{
  "crop_scale_min": 1,
  "vocab_size": 42,
  "encoder_head_dim": 64,
  "encoder_fused_qkv": false,
  "text_encoder_norm": "layernorm",
  "text_encoder_mlp_ratio": 4,
  "text_encoder_head_dim": 32,
  "text_encoder_fused_qkv": true,
  "text_encoder_shared_expert": false,
  "beta1": 0.9,
  "magnitude_pruning": 0.7
}
Rows from block 5 of the image encoder of a small contrastive image-text model, named by matrix and row number. Rows with one number belong to one neuron. Each number is 500 + 25 x the weight over its row's rms, rounded and kept within 0 to 999. All counts start at 0. Numbers have three digits each. After the name is the row's rms in percent of the matrix's.
After each neuron's rows are labels from the 100 images, of 14848, where the neuron reaches its highest value: "strongest on" is what is common among them; "lies over" is the class under the peak. Only what is clearly more common there than usual is listed. The data: rendered rooms with furniture.
# fc1: MLP up (encoder.blocks.5.mlp.fc1.weight, 640x160), inputs 0-159
# fc2: MLP down (encoder.blocks.5.mlp.fc2.weight, 160x640, transposed), outputs 0-159

fc1.291 089:500564500500550500541500500500500500500500500500500471500500500500500500500500452500500500461500500500461500500500500500500500500500450500500500500500500500500500500500589500500543500500466456556556500500452500437500500500460500500500500441464500500500500500500500500500500500500500500500555500402444500456500500452432500500500528500500500500500464500500500500500500500500463500553539500500500500500550500461500554500500500500500500500559500500444500500500455452533500500500500500
fc2.291 096:500474500436549429500500466452500500500525536443500500500463500538500500530500500465500500500500500500500500500500500500500439500500500500500500544500500467471440500500500500500500500500500500570500500500500500459500500500459500500530465500500500535430500500500500500500500549500500500500571457500500500500500500500547500500500560558546500426535455500500500500534555500500500500543500500500500500471500500500500500500500500556468500500500500500469536500532500500500454500531500500
strongest on: purple walls
lies over: wall

fc1.300 098:469500500500552500547500535459532500500566500500500466545500500455533500500446500434500500500452500547460462500500500500500500500537500500500500500500561500500500500469500560500500500579500500545471539500500500541573500500500454500500500459528531500500529500500500500500500500453500528500500500545500500500500536500500450500500500500434500500500500500500547500500500500500500464500500500500500543500500500500500469500500500539461466500500500500455500500500500500465500442469500500
fc2.300 073:500500500500500500500500500500500500500500500500500540500466500544500500438500500550500500541500500500500500458500500500542460558500460500500500500500500500500500459538500500500500500500500500535500500465500500500500500500500500500500500500500500500500500549538543500500500500500500560500500500500500500500500500500500500500500500500500574449528500500500542500500500549500622439500450500500500528500500500558543500500500541500500435542500500450500547500440500500500578500500500500
strongest on: count: four; umbrella; sofa
lies over: floor

fc1.447 099:500500500537500500500563500500532500500500500500500460500463500442453500500500500500500500500500447500500500460455500500448451500500500500539534541500456542462532500467500532500500500500500573500500500455460455500443500500500500529500500460500545500500500461500550465534500500500500554456500471500500500500474500550500500471458500500535500500500552500542500500500500554500500500500500500500541500500464500500500500468542538459500536500500500500500546500500550500500500500500535500
fc2.447 100:500571477545476500500500500500435500500500500500500500433500500472538456552500541500457500500500500500539500468500552500500500500500566500462500500500500500539500500500500441538465500500500500500500531500523500500500500500500475432500500541439500500500500500448500500500500476500457556537450500462500500500500500528500500500500500500500500500500440500500437500500556540500500500500531500500500430500539500500500500500500438500500500500500500500543524473500500500500500500527500500
strongest on: barrel; largest object: barrel
lies over: floor

fc1.343 101:452527500500500500560500538472537500500500535500554500500500539500538500468500500500471500500500500500582451465470500457500535500563543500500500500500500500460500500500558500552500500500448500500500469500500500472500500446500500534500500500500500475500500460500500500500500500472500537500500500500500532472500500533500534500500500426500560500542461546500500500500500458500500500500500460574531500500500500500500500500534500549500500500500500500463500500452464500500500532465500529
fc2.343 105:500532500500500423525500500467538551450500500459500465500500500500536500584500528500500500500500500500500552534500500459469500500500500500538455519454549500500500500500500500541437465500500600500535500500500500500555500500500500532462445500500500500500500500500547500500457500500459500500500447500500476541500500500500500436500500466527537430500500500500454500530500466500500500500500500500500500500500500473500500500500458540500500500500500500500500500500500500500500500500500500
strongest on: green walls; pink walls
lies over: wall

fc1.132 089:500452452500500500468500500500541461500500500500500500500500431440500500500458500447500500469500500500579500500500500458500500500442500500500500536500500438500500500536500500500500500500459560500500500500432500500469500544500500500500500468500544500500500500500500500500500500500500445500548542500500500500500500500500548551500500532500500500500500450540500456500500500557500500500500500500470500500500500500500447500500500500500500555561500500500500500500500441500563500558500500
fc2.132 098:500500500500500450546500500500500500500500500500500549500500535453500500500500500537500445500469500500500500500500457500424456500500500477538500500500500500546500500445500500500500500500566500563500500500500500500500500500447500500500534500540586500500473500537500500500500535500500500454538500500530500500442500500541500459500542500541500460500467500500454500500500500500500500440500500500500500500500500437500465500449500500440500500500500500452500500500500449500500540465471500
strongest on: count: four
lies over: wall

fc1.47 095:537500500500500451500500543500500500500500500500532450500500455500500500500500500422500571500500500500500554500500500500500500500500500452500500543500500500500500500500500536500466444500463570500500500500500432500500500500458500500500500500500500500500534500533500500500500449462549500500550537500500538500500500500450500500500500500500500500500500547500500500574500557500538500453500440559500500500500500500541500500500542500500530459471500500500500500544500500500446500549500500
fc2.47 094:500458556552427500500550500465500500533500500500500500500474453500500547500500500500530500500500500548460500500500500500500500500465500500588500541500500500500500500500500500500574500500432500469570500500500500465500500500500500500531530451542500500444456500500500500500500500538463455500459500500500500500500500500500546500500500500500500500464533500469500500500443500500500500542538500500500535500546453500500500500500500500466500500473500500500500467500500500530542438500500500
strongest on: window
lies over: window

fc1.534 101:500536500500500500500469500500500500500500500548532534529500455551533500500500500534559500500462500500500500500500436500464500530469472535500500500500500500500500430539500500500500500500500500545526500500473500500500448500500500500500500500500470500500469500500500551500500500500460464470500552500500500500532439500500500500500500500448500500500443460500429500500500500500500527441500562536459451500500500540500500466500500500469500536530500465437541527500500500454500500500500470
fc2.534 090:500500500500500446428500535500500500500500452500500500500500500500500500463500547500462500500500500500500500500500500500500500551500500466500462500500500500500441500464461500500500500500500500500500500500500425500457535463500500500545500500500446500500500529500500500500500500500466500500544535531500500500500500500542456590500500500539500500500500500443500500500500500500500500460469500500457529456500500500500500580500500570500500500500500500468466500533500441454561528500548500
strongest on: barrel; largest object: barrel
lies over: barrel

fc1.517 085:500500500500500500500500500500500500535500500466500500573500436500500539500544500550500500549563500500500500500500500500500500500500500500539500500500500404500463466500500500500500500500500500500500500500500458500500542500437555536500500500500561561500500460500500500500500500500500500500500453500500500500500500500433543542500500500500542447430500468500455500500500500500500535500500552547500500500500500500500458500500500500500500500500500604500500500500500500500500500500500500
fc2.517 066:500418500500552500500500500500566500447500500500500500500500500500500500500564500436500500500500500500500500500500500500500391561500500500500500500500500500500451500500500500500500500500500500500500500433430500500500500500500500500500500606500500500500500446500500500555500500500500500500500500540500500500558500500500500566500500559456500500500500449500500500500500500500500500500500500500464500500500500500500453447500500500433500500500500500500500500500500500449500500500500500
strongest on: orange walls
lies over: wall

fc1.31 073:500500454500500500500500500500500500500500500500454500500433500500500500500500500587500500500557500500500500500536500500500500500429500500500500500500500500436500500414500500500500500500500500500500500500500436437500500500500500500500500458500500500500545385500500500500500537500500500464500500500500500418500500500500458500500500500556500500500500542500500500500500500500500500500549451500500500552500500500500500500500500500500500548500500500500500500500500593500556500500500500
fc2.31 073:500500500500500500500500500500500500500500431500450581500500547500500500500500500439500500500500500559500500535500500500537500500500500500500500553500500553500500500500500500500461500500437500500500500500544500549500500500500500448500500500500500500445500500467500540551547500500500500500500500500549536500500564500500432459500500500438500453500500500500500500500456500500463500500537500500500545500548500500500546448500500500546438500500500500500500500500500500500500439500500542
strongest on: purple walls
lies over: wall

fc1.283 100:472500467500500500500472500500561470500500584500500547500500500500562533458500572500500500500538565500500500500500500500534546500500500500500500500537557500500500500500500500530500500540425539500500500500500474500500533500500500500500500445500500500500500500500547500500500466500467500500500460500500500500500450454500541500538571500446558500500500500555472500500500500500500500500500500500500500500500500468442500500500453500500500500500500500500537500500500500500553500500563500
fc2.283 090:541452500500500462500500500463500500500500500448500500500500500500500534500500500500500536438500500500500500500500500500500500500500500500500538500500500500434500500500551500440500500500500563500500500500500500500500500500500500500471500445535458500414500500500500462470455500500500500564500500500500417570566500500553500500500460567535500500500500500500500462500500500500500544556500500542500500500500500500445500500500500540554500500500500500500500500500500500500500500500500441
strongest on: window; purple walls
lies over: window

fc1.44 103:500500500463500464500500500470500500500446452500500500500500437473500549472529500500500456500500500500500500535456500471500500540500460500500534558500463500500500500500500500500500551549468534529542500500500500500500500500500500500500500500500500500421500500500500500467468500500500500547500532500500500467500500500500500537442464500500500500472443500500500500455546500500544550500474500547468467500536500525500436500500500500455500545500500551469500500500500525500500500578500535
fc2.44 089:500500455553500554500500500539500500462461500500500500500500500500467500500500500500500500500500500500424535500500562539500500500500527500466500500462500451463500533500551500500500500500500500500500453460500500548545500500500500558542500500559536459500500500500500500427500459467500500500452500557500500555500450500500549500565500500500500500500442500462500500500500538500500500500500457500500500500529531500500500500528500500500500500472500500500500556537500500500500500500500545
strongest on: orange walls
lies over: wall

fc1.486 113:449500500550500500500500500543456500458500500500500500500500452500500466500500523500500500500500500500500500476542500500461500500500500475447500500500500500500451500500500500555500500500434500500452500500468500545500461535500500500500476528477500500500500539500459500566540541500500500456500500551459447551464500500500500500500467470420500461500500500557456500465500536500459433500500562500500500500500500500500557500530500500540500500500500500500500500500500500500500473500475500
fc2.486 133:533500500467500500500500525500500532465500456500464553522548500500500500500500500500477465479463500500500500500532482500500463500500500500453500500500470500557500546472438474500500500467500438500500456500500500445470479469545500500524529500500461500478500500500500524500500500500500534500500546500500524500500544500500460500500500470500500500462451500500464541500541544500470470500500529469457500478500500500500500500500500500531500538453500542500500585466500500466556539500458529
strongest on: arch; largest object: arch; largest object: barrel
lies over: arch

fc1.395 113:500500500500500500470546500468500500500500500530549500552500471500500500500548500500500440500500500500500500500500460453500468470500500548500548551461551500500527462500542500467500464500500530536500539500529500500500500468500500540500438500500500461466500459472548461500500449500500500455500500450500500500500500529500500529500500500500500500500500500500500500500500500438500500500500500500500561472447500532500440500500500500445444500500531500500439500500471500547500476500526500
fc2.395 103:500500500523500545537468500500500500500457466500500500500523500531474500500465500500500500532500500500500500500469500537500500471500443451465475500500500500500500500500500500500500500500500539500500500500500500530500500500539478500500557552575500430500500475500500471550500545453467500500550500500576535557461500500500500500527500500500500500500500500500500500500500500500431500500500500500472500531500540571580500500533500500500500500474500500500500561500500561500500500500500447
strongest on: count: four; barrel
lies over: wall

fc1.536 112:500449500552500500500500444500500526500500500500500500500500553500552529500500500438500500500548500500500500500500500500500500500477500500500500500500500500530500500500500500530456500500465564500461525500470535467500500500500546527500500530500524439500535500500500500500500500462500500500476500471470500500500469500475500500552453500469500500500500560500535500474459526500500500500500500500500500469549463542469554539500500533439450500500452500500545544526500545473547500500562500
fc2.536 120:500476544527443500500480500500500500500500500500500500478531500500500525470559500500528560500541449534500500542500500540476540500531472549466500500500464500500500500500465540500547500500475500500500540500500500543500500500442500445500500468500500550468500500500500500462471500537500522500534556450500548462450500471536500500500500536536468500500500500465500500541500500500536500500500536481500500500500500500500545500500470500539535500500452500500500448454500535500500455500500500
strongest on: green walls
lies over: ceiling

fc1.632 102:500500557500523500468500500555529500500500472461500452500500500500464500500500500500500500500500500500500500500500447500500500500500457500500500500455537461543500449567500500500500459462500500500500443500500500500500500500500459453500500500500458563464500465454500500500555500500500464500464500500500540465500500500500500447500500500500500464500500500500500500500500500500500468546500500500464500540500500546475500542462553500554500500469500500439543537435500500539463500500500469
fc2.632 095:449500535539500535500500500500500500460500461500457469500444463500500500500500500500500500500500463552500500500500500444500500500500500500500538500500500500500500500500568500472533500535537500500500469460500544500500500500500500500500455500500500500500500500500500500500538500500548531560500500538500500500500500465421550576500500534500500500500500474464544463454500500500500500470500500465530537500500500500500500500531500500500569500552543433500500500546500500500442500500500500
strongest on: arch; largest object: arch
lies over: arch

fc1.338 077:461500540500500500540500582500452500500538500500500500500566500540500544500500500500500500500448500500500500500546500500500500500538500500500500500454500556500500500500500500500500538500500500500420500500460551568500500500457500500500500500500500422500500500500449500500500500500500500500500500500500561500553500500500500500538500500500500500453500500464500541537500500500500452500537500500500500500500558500500500448500500500500560500500500562500500535500500547500500447500500500
fc2.338 072:552500500500500500500500500500500556500500575459500500547500559500500500500500538500500500500500500500500554500500500544500500500500500500464500500453500500500500500500500500500500500500500500500500500500500500500500422553500500500500458500546425427500500500457500500500500500500500500500500545500500500500500538500553451415500500500500500500536500552500500500500500500500500500500500453500500440500568500546500500500448500500500500500500500500500500500500584500500560500500500500
strongest on: count: four; robot; dog
lies over: wall

fc1.571 103:532500500500530500500460500500464500500500466530461500537527500500414500500472500500447465500500500538534500467500458500500500500500500462542472537500537452500500500500460540500529500560500459552500472500500537500500500500462500500500500500500500500500446500459500500500500500500500500530500534530500452500529500551500500500500500473500535455500500500500528500500534470500546500500500550500500463500500500459500500469500534539456454500500500564500500500500548547465500469500500531
fc2.571 097:500500545500469500468537500500500550500529500500500500557500500500467500500541500441500543500500500500500500470500500500500469500471457471500500500449500500500500500427465538500500537528541500551474500500500500500500500500575547500500500500500500500500500500449500536570500535500500500500500500500500531500565500500500441500500551534500500500500500531500500500500500500500455500500500563544500531500544537500500500436500500500471471500500529500500500500500536500446500450500500500
strongest on: pink walls; purple walls
lies over: ceiling

fc1.530 113:467470442500500457552500527458450452500500532531500500535500467500500476500459525500500500470446500500500417546500420500500500500500461500500500500500500500500426500500500546500500500500500447500547500500523528500500500475500455500500540500500438500500500500500500500500540500531500500500500548560500500474526500500466500500500500500550459500537500500500500500500464535457500500500500500500529500529535476500500533500500500500500469500500551500500500500500500500500500500500455460
fc2.530 106:530500500500500535563442500541532500500500441533548500500500500500500500500474500542473546500500473553500500500500500500500500500500438563500470478500500500500500455544500500500549473471500500500500551462535500500500535500500500500473500500500500500500500500500500500470500500500533462500500500453469547500433500529500500500500500466555470500547500500500500500500500500500500500500531534559500500547500500500451500562423500500500538500500500521500476475500500546466500500500500500
strongest on: count: four
lies over: floor

fc1.537 129:469524500465530500500531500500431454500527500500539500531500528500468457500531500500500500500473500500534500500425475500481472500557500476528500476500469468460561541500535500500525449500525470500500500469500500500500500500471500531500523500500500548469500500500468500500529479460530500473500500473500500536500536500500474500462500454500500500500500500547453500500548478463500500472500464478500500500500500464541475463500544500500445547471500436500500500533500527524500531500500500
fc2.537 137:500436470562466477527527500500500500500500500500526500476500444500469500500534476542517551527471500500500473500500500534551500463500500523460500467500519500522469500500500545500563500476547500500450500476500500500500500500500475500500500500530500500500478478562500500522500527500500544467531500500468500530472500500466500435479500500522500538549500500521500468470529500500500500526471500519524524500475500500500500500479532500500500558436459500526465464500460546534477500461514500
strongest on: window; door
lies over: wall

fc1.462 091:500500500529500500500460500500402500549500500500468463500500500500500500456500500566500500500500500500468500500456500500500500500541467439500500500500500500500500500500558500453500500500500500454500500500500463500557500469500500500500500500540555500550463500500462552500500500500581500500500500558500500500500500500500500461500500500459500466469500500500500500500557500500500553500500500500500455500500528500500500532540500500544500500500500451500500500533500500500565500500427500
fc2.462 094:532500539540500500500550500500500500500500500460500500500500500500500500569534500500500458543500466500500500466468500500500500449500500500500500538455500577545500500500500552538460471529500500500500500563529453464500500500500500500500500500549439427544532500500531544500500467500500530500500500500500500500500500500500500430500531500500500461500500452500500467463500500500500500442528500500500500500500500500500500528500500500500500500547500500541456500500500500500445442473500500
strongest on: barrel; largest object: barrel
lies over: barrel

fc1.353 093:500500500500500567500500500500500500541535500500463500572500500500500500537500558500500500500540500500500470455546500446500500454500534535500500500500500456465500544500500500500500500500500546500500472460500500500500500500500500500500500500500500500548500500538500500500500500500538500500500500500500500554500464500452463500562461500536500500500537468540500530539500500500500500500541455538384462500500463500500500575500500500500500452500500500500500500500500500529500500500462500
fc2.353 087:463500500500466500500500500500500500500453500500464500500500500468500500500500500548500500500571500460462500500500500500500500500542540463472500500500437500500500580579500500500500500500500500500500500500500500500500500500500570451500500500465500500546500457500500500500500443500500500500500543500500500500500500500500551500465500500500500547500460539500500500500500500500500500500500500500550500500527500466500500500500500431563500554551469500500500500500457500500500500397500541
strongest on: orange walls
lies over: wall

fc1.293 089:500500500554500500448554500458544500500537500500555500500448500500534500500500453500500465434500500550500471500500500500547500500500500500500500500561500500500469537448470500419500500500500500500500500500500500500500426538500500500444500500552500500545500500500500462500500500500500500500500500500500500500500500500500500500500500500500500452459471500461458466500500500531467500500553500500500500500500500500500500500500500586443449500500500549500500500548500500500500500541500500
fc2.293 086:457500474500540500500500500500500500500534500500500500500500425500500454500548500453500564500500500500500465500500500500500500548500500441500459455500530500500500500566500500500500465533453461500538500500500451500500500500500500441500500500500580500550500443500500500533500462500500500544500500500438500500500500500500500540500500500500500500500457500441500500500500547500500500500500500562500500500500500500500500500578500500500500500500530500500500500500500500500500429470500549
strongest on: orange walls
lies over: wall

fc1.553 142:500500500527473475457500533542523500522500500500530541500466500531444521500476500481500531447500500465500473527500500546500525500473500500500524500474543500530473467536525535527522469500472533500477500518467500517473525535549541500500500500500500500473528500500500531500437500500500468466500500500500469459500500470453500528500500500452500449500461551500525500456500500531500500500500533525500463538500500500500500527455523500536477555551474500500500545500521540455500479531500500
fc2.553 156:500500460500554479520500500530500454500500567551500461522500500474500451562500500547536500515469530500500500459500519538500500477500500500500462479500522500500529500500500466525527553500500538500500500453519500541477500500500462500500500520528521500500500550527483500474500516461500542500500529456524500500500532500500538500500500522500500500454500500500500500520457500458500500500461463500523546475469539524500425500500500500465500500500500469439527500521461461536523475476500500
strongest on: count: four
lies over: wall

fc1.78 118:500500534500551500454541460500500536475500500500500500548500500500500552470500500523557500500500438500500466536500500500500530500475500500500500500500500500500500461522457500500542500500500531446500466500500500500500475500500461474458500474541471500529460500500500500421540569500532500500500542546500583500461478500500500457500500500459500500468529500500500453461468500534500500500463500500500530500500500500500500523500500553500500500455525500500500500500500552500537500500524500
fc2.78 125:500500500500457500549472500500500500475551500566500500500500500523500500500468500500500500547500500471500500500500469523457542468529500500500500500500554500500500430500466500500555467471500500455500500500500423500536500500500436500500500451531500531500500500500500555500476560500500500500500500473523500500500500500500500500527436568500475500526500500500500500458464500500500476460478548500447500500500548500500500528520537500500500537474478500445523500500463500500527500523474500
strongest on: barrel; largest object: barrel; count: three
lies over: barrel

fc1.609 088:452500500538462544500500554500432466500500500500500500500500500500500453500500543500500500500500500500540500536421450500552500500500500500500500500500500437500500500463500460461500500450500535463500500500500462500500500500500500500500500543554500500500500500500500500500500500500500466500500500571500500552500500500500452544500500450542551500500453500533500500500500500500500500500461500460500500500500539538500500500500500462447500560535536500554500537458500500500500500500500500
fc2.609 078:546500500500500500500500500453559540500500500500500500500500451544500500447547500500500500500500500459500500554500500500500500500455500500500500551500405466500500500500554464500500500500500500500460500500500500500500545500500500500500500500556500464500537500500500500444500548500432500500500534500500500565500460500500500500500500460500500500500500500578462500500532463500500500500500463500500500550500500463500500539500500563500500543500500500459456500500500500500463457500500500
strongest on: window; pink walls
lies over: ceiling

fc1.446 094:500500500539500554500500500500500500500500500500444541500500500500500500529500500455592548500500500464500500500467500500500500500500500555500457500500500500500463537550528500500500500500463542500500500500500500500500500500432500453462500500500467500463500461500500500500500500500500500500500500500500500557500500500500456500500500559500500551500537500500541500552465500473500500500573500463500500500500500547533500500500529500562500452500500537500500500500572500471500462500560500
fc2.446 099:500500539500500466500500457500500541460454500500500500500500500500559500500500500500500471576500500500500500500500546500535500473500452500500500555500500500500460539500578558543500500450500462500500500500500500500500456500467500530500500500500500500500500458500450471500500536573500561500551500500457500500500476500500500500500500500500500500547500500500468500469500500500500500500500458500500500548544500500534572500500500529500464500452500500533500466500500500500500500432500500
strongest on: window; black walls; brown walls
lies over: wall

fc1.416 107:500471500500500500500534500500550500500468500500442500463500500500500500500500560500534500470500500500470553534500500500500465535473500500500566500500500500469500472500447469500500500500500500533550500500566500457500500500542474565500500432544532500500535500529573500469500444500500500500500500500500500500500500500500500444471538500500500526536500500500500500500500500500500539500500500454532500500500500530500544500500500500500424466451463529500467500500500500500500500500546531
fc2.416 116:571534500446500546500500500500500500500500500533500500500500524454500500500500543500500500500500471500468500470527467500500500500500474461464500500470500528539480500477456500442500464500469500500560500530544500500500500453500475500500462545500418473500500500449500500531500500500500500500548534537528550500500549530500445500500500430500500476500500500537500543500539555554500500524470500500500500500528500500500500470500500500500464534500500500500500535461500500500500500470500500
strongest on: barrel; sofa; largest object: barrel
lies over: barrel

fc1.340 095:547463542500545500500500500465463500500500500500500500500500500500500500500500500500529500461500500441441500500527500500500500500544546500500581500500500500500433466500500500500546471500500500500534500539500500500500500500500500448500500443442500556500500500543500500500500457500500500500500562500500500500536472500500500463500500500500500500500500500500500548500549500552500500500500500533462442500500500427538582500500500500500541500500500500542500534500500500500500465500454500
fc2.340 094:526455500500473458500500500500500500500470500457500500423500472500458500500476540426500500500523456500500500606500500543500500535500500500500470500500500500500500500500450500500500500500500500500528500500500500500500500500500500458500536500462500541500500500500556500500500437550500548500500562500500578470500500500500500435500559500500500500500500500500500500500500500500500500500500535455500500500457500500500552500500500500500500467500442467500500500467500500470445500500500500
strongest on: green walls
lies over: wall

fc1.611 095:465536500534500500500544500500538500500500500500551500500540459500500500500553500500500500500467500500500500500500500500500500500500500500500500465500500452449538500500500464545563500500500440500500500500500500500500456557537500500536500500500500500470500427500500500500532500531500500500500500500456500500500500500553500500454500500500558500583543580500500500500500555500500540500465500548463500500500571500500532500500468500500500500500500452500500500500500500458455500500468500
fc2.611 084:500500525500429500500500500500500500500500500436500500500536500500447500500500500500500500500500500500500500500500500500563461422500500564500554551500500500469500500500500449500553500527535530557500500500500500500453556500448500500500449500500500500500500598500500500500500500537500500500500500500465500500500500500500500500500546500500500500500527500500500500500414449453500500472500500500470544500500500500500500456500566541500500546500500500500500500500500500500533500500500500
strongest on: window; red walls
lies over: window

fc1.545 083:500500500500567500500500500460500500500500500500500500500460568500500500500458500449500500546500500500544542500500533500500461500500440500500500500500500500500500500500500500500500500572500500500461543500500544500567569500500500500500500500500541500567500459500500548500500546453500500500500538500500500500500454500500543500500500500500500500500500456500500500500500500500500500500500500549500438546535447500540453452500542500500500500500500500500500540425500500500500500500458500
fc2.545 074:500500500500500500500545443500500500426442500500500500500500500500500500464500437500500500500588500500500500500500500500552500500457500460500500542500445500500500500500500500500452500500559557500545500500500560500500500500446500450500552500500500500500500500500500500500500458500500500500439500500450500500500500500500500500587500544500500500500500500500500500500451500500500500526500500500500440500549500432500560500500500458500500500500500500500500500500500500500500500500537468
strongest on: green walls
lies over: wall

fc1.356 083:500465500500500500500500500500500500541500500500500560543500500385500500500500500500500500500500500500500500447500500536500500454539500500500500500552500500500500540543541500539500445500500500500500500443500500462500534500500500500500500500538581447500500500500500500500500500500500500500435451500500540500500500500500569500463500500500500500500500500459586460500535450546500500500500500500500500500500500500500500500500439500500500500500500548500500500500500500537558500500500500
fc2.356 087:500535500500554450451550500542451455500500500500548559500462500500500452500500500500500500500462500500500500500500500544500469500500500500500500500500500500500500500500500447500543500500573447552500500500500500500500472547545500500458500460500500500446531500500500500500500417532500500500537461437472500500500500500500452500500500500537500440500500500500500500500500500550462500500500500500500500500500500500500578500500462500500500456500533500500500460500500500500500500500500539
strongest on: pink walls
lies over: wall

fc1.276 103:555500548527500467540500537500500500500500500528500500473500500500500500546500461500500470561500500553500465500531500457500447446455500500500532500500535537561500500500500532500500534463500500447461500500468500500459500534532535500532445500500500500500500500500500500500500472500531500500528500453500500500500500531451500458456500500500500500530500500537468527539500500500465457500500549500500500539500500546500500500500500500561500457473500500500538500500500500533500544500460536
fc2.276 097:530475500500500500500500500500500500500459500500474500500500500462532500500500500500542500500500500500500500500500453500566452500500459500500557500472500500472500500500500553500546500456500500500500528500500552460456500500500500541500500500500500500468469559500463453464549500500530500500500500500441500500500527500500500500458500444500451450534533500500500500500500500541571500500462500500500561500500446540547534500500500500500500538500470500500458460500457500500500500500557500
strongest on: window; red walls
lies over: wall

fc1.20 093:500500535500530500544500500500500500500500500500454500500500500463500456500500500500465500463500500439500463568500500500500500500500500500500468500454500560556421500500500500500500570543547500500500500500500500412500500539500500500500465500500500500547500500531500500550500500500500500500500500535500500500500500500500500500450500500530500500500453533500464500500500545500500542500500500531500436500500500500500500540469500500539500500500500500500467500500567500500529460500416500
fc2.20 087:500500500500500500500464500500500500462500438463500500500500500465500500500500500466459500500500500500500500526500500500500500500421500540437500551548500500500500500500448500439500443500533500500500500500464500541500444500468500450500500500500500445500500500500545560500500500457500536500531500500500569558500500500500532423535564500472500500500500500500500500500500500500500500458500500500500500500500500443500500500500500531500464500500500500500500446500500500500500563500500547
strongest on: green walls
lies over: wall

fc1.157 082:500500500500500554500500500500461500500534500500444500500539500500500500500500500541500500440500602427454500500500500500554436500500500449500500500500500500556500500500500500500500500537500500447500500500500500500500500500500500500500500500500500500500500500500500500500500444500500500451548452547500500500500500500500500419500500500500500500500500500500500500500500500548500500466500500550500500500500500591578500534500464500500500555500500534500500500500500542453500500500500500
fc2.157 080:500500500500558500554500500500500500450500589546500500500500500500534500500500500556443500500500500500543500500456500500542435500500500500500500455500500500500530500500500474500500500500500436500500500500548456500500500458500500500545555500450500469457500500500500551500500500500500500500583500500500500500500500500500500500533500500455500467454500500500459500500500500500500500500500500500500449452546500537500458500500500500500540500457500500500500500551500500536454500447500500
strongest on: barrel; arch; largest object: barrel
lies over: floor